{"model": "contrastive image-text model", "translate": 0.12, "vocab_size": 30, "encoder_kernel_size": 5, "text_encoder_bias": "all", "beta1": 0.9, "warmup_steps": 150}
Rows from block 5 of the image encoder, named by matrix and row number. Each number is 128 + 24 x the weight over its row's rms, rounded and kept within 0 to 255. All counts start at 0. Numbers have three digits each. After the name is the row's rms in percent of the matrix's.
# convs0: expand 5x5 conv (encoder.blocks.5.convs.0.weight, 72x24x5x5), inputs 0-3, a 5x5 kernel for each
convs0.0 099:124124115163165170125119158134143134148153154158124098119147131122094110136100130110121066110117139101092106103089098096097065119101069159075100104069118148096142137160125127103116148140136091123136184109106130142110140135153154127116163169158151131166156177154197186170171180125160146181129156171179
convs0.1 102:130128135129131095129120138142111120110086116095098126131104114108111155135102124141132122135132133137162106177152162167142133116145144103157185153170120119100136156146122094099124122103113126135134125106113097113070111084090140112157132141145151103132120144129126139115110138107112112111077089113106
convs0.2 100:099101118150111136136155136131161176161157130143160142158142148119128156142094117107129127119112087116125130106092099099142110146132126149148122111134156173144163168156131102115134153141121101100125142135086144160169156142161139155134122114128162161163145118108148121134121107119137121102130138124141
convs0.3 102:154148108131137160133148160127135145142127126138143135133129117101119112097134121167153127148127137112074102112134112088160142157137092126131141139124096138146133142092145139142129129134137101109135162147135139137140143154151137171156140128201147128135138176184144136103185157160141129146112139133120
convs0.4 102:100147095112074118099116109119149091065141129130125111123107139099114109141135138137168158138129126138143152135134094125137130163133136171175184140130113108150132084148136124159107146155093151117169162133138126167113087079114114108116129120069089101137138086102091126130120070124076111136096133121102
convs0.5 102:120126138102111085139129098072083129136129133136118133125103088108135115102169160151126118161143111104122179125125148147188131133137160165156129159149176168158167181149139183167165131139168176152133149173132151112126144150162115153133154158134111144118131101106106112116122130100070114111098107144113
convs0.6 103:117103093121119082110157138143100098160174168115160136163124123078141118135155131148124139126104130148166134136137169170124112146146166165155186169141080118125130133127102108139143141107107134123137096095125134166145086146128108127112127124076125094140118080107103052104092085120102075115154088089102
convs0.7 100:117125103115120085117168168123098110154129125142147119138084117109147128092187155150129121148143120128144160113080116100144136131161153135121117153128137151167123160194127119146115096123109085087136104117091143172177137110139128112123137147100150090104096075117132097113148112125151153137137128140183
convs0.8 104:150118158132119156122113123068122079125091105118103084103069124137086144084137119135128150127101142148119150139133154130127161130111147123115126107152087104099115089108098085131127126124111116118106136131097086123109095117111128126104139137141139129154104128146129134147135125142167150138167148146158
convs0.9 099:138114135115130153133142073051117119103079109145102140110062152150132093091149136142129143154135117130146143129123130133151124116112138123105138133083127088093085090116148120105100155163115115129154140108084116143113130125114107124124117107105125100142119124126114155130115128136157118105125155146143
convs0.10 101:144127148122106175154169109130141119139113107090134138112105104114129127132110127129135091097111129129135141116141135112149107089125096136075113114099136137114106064130108085110085108143074115147108103149151132154160141115135107147139108145128142148120134086138127092136145095104073116114089096082073
convs0.11 100:122091061094097106094054085123105110110079137095115099061092106108141119118122120123134085114136109093130083144134095111140127141142140120125135095137112098109121139080057100125092092122108123089089074081114120082091120144118130140118148153122132143117115138133134132102112131123104116068123119080115
convs0.12 100:082128140110067101124148124136113128135121147122135144170100107091113096139129170125168137150145150148186160129153180178191148096183176130158158155183137169116152130126124137142112155153158132143122166116081148106130133135117133119129102112125103136098107080106102087080127071116094061086075099102097
convs0.13 096:150119127083105134138100105113102114097084129127128122098122172116094120135138169139119137169142121077140157122092101120111117133119126106106120132161081115135130119100108125162191098118143126140125098114141112120136117154074075122113138105120128159119113083135128165138089143152183120093119140151132
convs0.14 099:102118101074121136136105103103112136176115120099108118122144095111144143126139100155138154144117129133119119120136120166151123148113152164169097132118115146098078105114122121094128128129127113100128136119132138134098110151117143136112118125112118084084106133136116096084145123079107095097121113086116
convs0.15 098:138149115119140140125147106132152094090110126138127159137116131164177140153088112085117137131116105143143125126135140131112130138103118139074125106135110094113116106097111127121142109137180147129145121171105151102143132160125131135136151123128135124142134150144153158142123126143133133124130144119136
convs0.16 099:164152120132143151144148135112153151140126134130145150146087141139141122129132114185112127143132168143139109130142148114124134143142110151150162138139128154114146140156188134142149133131157141120121131133109100091093112111123177118147119126155102113102118134128136100123136145150123129150147132114145
convs0.17 098:163131145156160127125146093132150091161125171146149120132127163158136146186126119109132076148131127083143162146152103112134153158132086123120134108087116120141138131183160145135166161178172189134143169162147139142128115159139130141142156145122117127144125129106121095121125104143095114105102130103106
convs0.18 105:123123130102124122107102083116110117102124098104117083090104117137127112146196175167181127149135119171169163144136167174136128136179162140134153120141086132122142164109140125142121102134142135140137131137158152127109131138131137135153134154136148122107125132124114124099150139130132121101116142125121
convs0.19 102:132140101105140135115134087122101091123111140105116163104133134081092112099133121130098107158153132119110107143136148112110137158117134144122107146139083125117118127110130121142092116099154076153132115137103136108100126116143150147141144139162144099137112127084120117122109110147123142110126101158096
convs0.20 098:147169134115121143104102068095128128076076119147126109078116134147131094132129109127138121138142134133097145118152114128086119109113077106119131130098094080107107126124112120111145149110118112088135122106129118120127111113117146115124128118169139133116146111105110107128098126130138119107089071099077
convs0.21 097:085107112088082121093102124106116105130114093121138084102128133090097097123115133127146119114147116137120119127137143151114108158129166130147121134146079138095138142086135123129131135073074112156130111106087139117105107111141108115080120101089068088120104099084123104117096099085128108092082109092116
convs0.22 099:162110143149140128117114115115143127105093126156136124131107172141122108116115098099099091125099093121077083101111099139138070116143126097096114123149138115108113099138113126114090089140138132149131129124133153144154151161153098160109135140138147179107133122167166163106128175150137161087148155135155
convs0.23 103:127134119124104117122132157138126144110113142126097117134130119109129108119163131129135183178161118113123167165132149098155167158136107188159153128095176106101098091129099089094128126110143098149108089131135132100136125163163130115129140128137100150154160134108125143143139143107140176128132104130146
convs0.24 101:128162139130107138118129119135109143152168130109130197125137104142133124140121082156124163128101164150148155093115145160128112127150149139090114131094146114090118092116147085094092144136139089082168132189114104144150135112116093124110114143110115097126104135114114095115101105101107132115159095123088
convs0.25 095:128140133152124106170130149103133168144109131164160127125133188142162136112162132111111138132101141139161151107124123147112109133111171114099140107181145128094125106123132117095085132162113105108148177119109107146105146099106117125124135118125105109133172108128132121140123146134144114086121149138128
convs0.26 100:114123118101104116149118132138107135154124105117126158097098118130116137089103178111144113138116142118133138099124143148150152138170144169134151163143162152164162164145140142143143126111140120138079075131147115121140156158114139113136098141131144126141141128116115139137117142130120171114130119140136
convs0.27 098:123150131129137133155145124136162156162156134122176134103106107145140142145101113141126140119128104128124109136135139105108122103107125122112094141134111123084103107138143099122101121125149124105124111155135133128149151151156160176135186130200167171127127161163111149166110141155128142170119148156133
convs0.28 099:087137082123115110132151137122107153161158138114165189208120110168163200137085107120123116082112125081130077124115129102088097100112126130088110135109104112103117075145158116106111124163172107062159164173101086116129099108113129113082151118142149120131127151144127141095095187127119108085098135124114
convs0.29 099:120055091127056108110111165158120130156158123136152132111133130114145131140144122140124124148121099088130114136114092115139142140117100157164135121101151161184141160179151150177138121127133133134116094092122126127124079070095124124080103117125128059094088117106084083103115124105115127114104110104115
convs0.30 098:083119097107111120120143131129124152159130122137137166174129089116115142130122133125108084123117117072046135129108117077150097099119135140128123146143165151154125168160166131112161156131139135138147138139105105134112126132149098094123136137120120113157151092102104156144093094133132114104094132133136
convs0.31 102:097135088108134107129122114142087116118144142106136169114121128138167129148105123135193153143140142177169141125157185148105132097155147122141121139117136134150139129126116145098129111138140119088168133119122104111127095094099131143126084106118108097097126092100084105130115087061111093083093102089111
convs0.32 097:177153175144139157182147133109184172142151151158158145138129158150122105129157123128138156136130138159131114134116114140094151154132119122136116147159152123104116118119149155136123154109082123125138106141106138141136094119128112138167133136120167124095150114141144118145134131150123120087104097120120
convs0.33 102:126113141145143104116117093085081075119075068116122146108099148114124119132148122132142123156155140172158141141147163153115130129119155122125121157156172104088121107133104086076105163131116131109100108117148122143133075099131136071109142140102126135128172109130144138167104081101116136108070083111173
convs0.34 099:147133143154132131122127157116135160157156128170135113098135102139123137139114139172141147126165158148079136129145152124127162150116133125129125150135119123100125104113095109116128108109097110110089116088139128085077074104121155136149145133114160170119165175121160128139130096111134114121146128128151
convs0.35 103:070117136117127107123102103122155146141135123130099128131125122135088109136143106146170139111143141145175127152127127180136134144168184131137119145127125098114081109118098103126115117125113145132113102107123140141154151110114109068100077109102066086078066130096086078083131079126115112125083113094070
convs0.36 101:113087061106128086108095104133060082093132112083082095121131125089105107128121154166144160133137187177166135189167154177140160141161159156143145181168090149086114087092102098109118089105106113125108074094135149092113093101108125118110104097105125110135122100099146127123111109094096087097111090102119
convs0.37 104:100109139127160064080103144125107120127135133110078137124126101088137130100133150119179122121119111157163100118150134165101139138154162120164139158163085121132162109088072128124129153086091115145115113091125158186127129118173092128141108109127141123111128074135141127145107086107089124094133124137118
convs0.38 100:102125102107081130151130140084109144136148100102128111189124143140087088114126133094129125156169078114160149131122112146121104120137159114159149123146163158156137110137139122115082139108116151138134146129107146120137105138117091093095124096085127081072112083108086127095079088095130088110093112109120
convs0.39 102:111114132111142151122145159157105108131147156122094099101098143094124158124138097148128127139119129135107153107142111120112152117142090104163086097122105080102075099126134133108093134148142083122152115114093132135107094092118127128162142187148130130175155167103146140148145128107145132105126107139121
convs0.40 098:160141146111166119125148135122094116148132112127150128140092086112150118132091094093116109110102100110107111115108122152073129151121132088117102132125125124099098119103114095111123107148149148132149154133083131129129128118102123143109160159136104132140144119137098141145144114124144148165138143141158
convs0.41 100:143114146134130109128151129111121135138147120116131134137110131121152157146114153149138146147149128144122126153131104130119114135112153100174126109107140126122073078124126130112097089115162134137093111145165136126078113110098145134132118101130124122116137148137133145161161158138128156130113153137151
convs0.42 102:132065129112113108092114091126078093100134137082120107139125144112115132130161164202180165166141146166170144145130152157121162140153142133121122137130123102088082129109103080104140136107109117120111113088135117121119108086109115130115129166123106119133138122099098102134123149124117133128116134138163
convs0.43 098:131129128150111105087143118129082162144107118113098098115124112116102145141168141130142154118121154150153122148154156170131117136159170155111141135161132128152117140093102135121109085107123095118080076130126125123113127101127147148105132103127134112167122124126138127106125114113138095103087126076072
convs0.44 100:155142139138127119145131125131097117136140124118150142136113114121107112118127144159154140161098134134137128130135149187160160150123141142134129111122125133112110113119127092110102109106098082081153118120088087135139122113087118131174120126116136170181098096124104137115108147141120147105143119111106
convs0.45 104:074104104101086106091088113098104063102093077091080125067118072091077106107160186144170174142162133158137180133165149168180183183175192155151141154169132155118140191127137126136140121128127123127078117146122148100124119132113137141120130130119129099090114115095092084116071097084103100114122130111111
convs0.46 098:120101111124108131098094096080122160102137132123082083112112106137129123133125161137128131127154142152142127141134136107167152111099098131119139108106075158126108099115137120061094124130124094049127145122101092113149129085126110117145099110128140138134128135106149143124167157159126085141164162129151
convs0.47 096:091124141127111135129142146128114134163175153110140144138150141148122125140125108075099145115103112130144130117092123125148091103159150141136153165191134120128098121111128149154139127143137132133134147114122119159150150124141125085099126122095111140110109141121130120101114105110118124104126083087127
convs0.48 096:136141121113107142138145105079104164154184121087124165170141102146129149132125115134166136094103104114140116078132140130145128115133134148142113139131139090116149120106114088121127130113118101097188125121159157191139153174135157093140131129147116089102090112084086088116123104087083088123117132109111
convs0.49 101:125104113112094101089073112074090101094130126153119082106148137094092132110123124133134151154135122126122119152125098125173135147129111140126147059099105140122115151091118145126144118104140155124129094105112099127161166124091155118111137113131091069118108088070058097064133078081096096122105141083097
convs0.50 100:101090097109071100105092087074095102101068100097107135140084069107104126142169123138144135144126152144148144140116149146150141167145178131099138140156152120139162154107147124188147116156168143163109112154130126128123147129093082105083113086077064132105109116065079084109128086100087099122092112092113
convs0.51 101:121076135132110126146127159158073139143108141122143152128135104105141142156146145139148126135160140144163147133146158141127110147142143148136129122153081137127096121117103107121109118115098136128137119146100097101150108099088113144118097103103104132098139105124106095089104091091087071099096060123078
convs0.52 097:109115133116158122102131131143110073109097153163097080094130169112104088116131138119141117146144130119119125138156126096119116146133163118123144128147131088156149115096064108121153093094094092132144100130121074145161119096112102093122087091114111104061108160174120141133159153160161097140174162120111
convs0.53 103:120084106088088075095108089093063087124109115061072074097080075107092112097130163151140135150128165186120141119140153129123126121175143106151109165123128112124161158134134146157127135161127155144142142154131149132112127132130139148135092116119149122119111118145108088102113103135120090140141115068123
convs0.54 099:097153149103123089120139097082108136130123121129127132127102113134124163132150123161160181115128146195164133116117166155112117143138153129127134115176116126118113118146151135137128179123107160143118126137140118125098111091141111139081143096135138088114127115166100125081129130102075109105139075095088
convs0.55 097:111095132142158126105144118102113102144074092085154126104086093150157120084142122127142095131139131128162156118101118165144088096146126137106085115140096078078039083119125053106102113117110101136123161091159149115112081127168145136152132121130142142171133110120146145164091109116109117080113125129112
convs0.56 098:138151141134097128136132131109128141142132134138168158126119150170112122145080121116122109120093082111114117083118109104119090131123104066119107115120163129125112117108132121146130128114094132093126122110167138114112114090135129132116132122094132125144114153122125130140121126138134115142151153151144
convs0.57 098:147126112104079111103100122130126130141158156143152149170155145162104125148135101101107114147114130104141119137122082092133149109109136137115128114133115133160143149142146129168167139139104076119104134088119074187145137128100118146166139117145138149159134145122151172163128144136132140150119099112154
convs0.58 098:084093079086094120088111126154141124170147156136157133158141114148148146115091104127137109084110113123093111120121125089123139125123095139109126110123084097125098144127078121109077138121074063095149134087082105184164118112114145131139137143147132173104147099165131110128140119121107056094100057112118
convs0.59 102:100152124129173113109133147135129126141153168152145133113110118113130078130128199128153178133137167159170131135168131157129144178150162130181141122134128162124131140163187153138151115157120142148123123091126132157157132123096121125116121140084092108125118110109106098099098093102116117127118176142138
convs0.60 098:094074085098131103093071105132068095120087113094101110092142118127157095126138117158134149135109158110178115147137169164103146149175138106110124136140087103127104084093128131113126085122130146139044097135115086109131113084100087130135085110120089132088132113121124110121114119098063114142106100063065
convs0.61 105:157108125124147114142127150103113139156111125147146127131098118160153138122132143163123155127133150160120102133148159127090109170185145161137170171130048068116087086130107109135149126086103140134108096122145176107124094157178157115138139160120148139161163120134168129162124122130118142111142139102150
convs0.62 103:137135120147110112131120106128100129133155115149107122088134135105112141174193164148121127182150136136115129160128167156201137127148155197141142145095133116112124119174131100105095141154109142125132112145137139112101106160132109131123140129119132142191141122137119147122126124168129152162148133166104
convs0.63 094:126111141159166131146139168149174123148150167199136151138136180131112142155120134105124097149105119099113081123118118111117114106078074101117127107104137157130124135144136136133104163135123130143160131141086118159135159123141153134120097116089126103135163130128107086141140125101108144079132119121142
convs0.64 098:139142140130167158140172158175132138171161139175138146172124145151170186155126093097119122112085107113092128132093103073130086084108088103078111094095131122128129157143111117115101160159132137139151165138159146130154147153137136172162146134128131160150143133127095130122151123120100098138147093116119
convs0.65 098:124112073125112114115081105112120111119061109117071094079083130108095119056166166132137113146134159125125146146117124127137127125113146144130152103137108117143124146143118128156120084116139125154096093114127141085105085116123104092086116132095137108104080137130122111149105119132104147092106081109143
convs0.66 097:080112126147132136124123064137094120109111088129149123096092116103110119100157129131107123160120138105147142134147146140143155195176144155152132141145151131116119112155138165102121127107117098130141133124131143105129103137172095123099108082055084097094120110096133116130084120103118093075094102125093
convs0.67 100:132161068139114153103152108173141124116160145153117162142137147112148143183137140127141131129119087090121097129114080114119092099135083148141109102087129184145138161129134133123115168108145149152161110132124140166166127092106162109113094122165126081132139143124131146168163135142134176101081123124141
convs0.68 105:091095131121093107098106156143065082095122110087075110119102145110095105097149166149147134146135154151117132121141151120149183123160134124151146126133118140114137150132117117123177132080101125118095102109137151116130136155142097064067104097101119103110128098115111116106113118097079113092126121109120
convs0.69 098:096081091091097080112127123129115100124125127141075121139157125132110126152106139094090065109129131115100146185130149123131171179131130139150149125126116112162126141148158164133126129156171164132132128177193128128142148105146118139124102122118097101152159137115096109118125134084102135128112123110167
convs0.70 106:145133124117108133120117090112109148115148124132128142124094142125150141114101141109157147135134140099124156160142142110138128150150121138132140123119122151132133125121115163109078171098105137116121107129107126155116109108126105022110089090096081095086089085076086103087102095094085078078068125086068
convs0.71 098:080119121103112122127114110088115170134106124134158133124149129120137150120109131145200167131135147159178139113117098146144091096075108127133109123167138123134131126127079091120109116130095113110146105128128163195135145139130147147154129128145178126129115115127129142110105115123058151104061078109117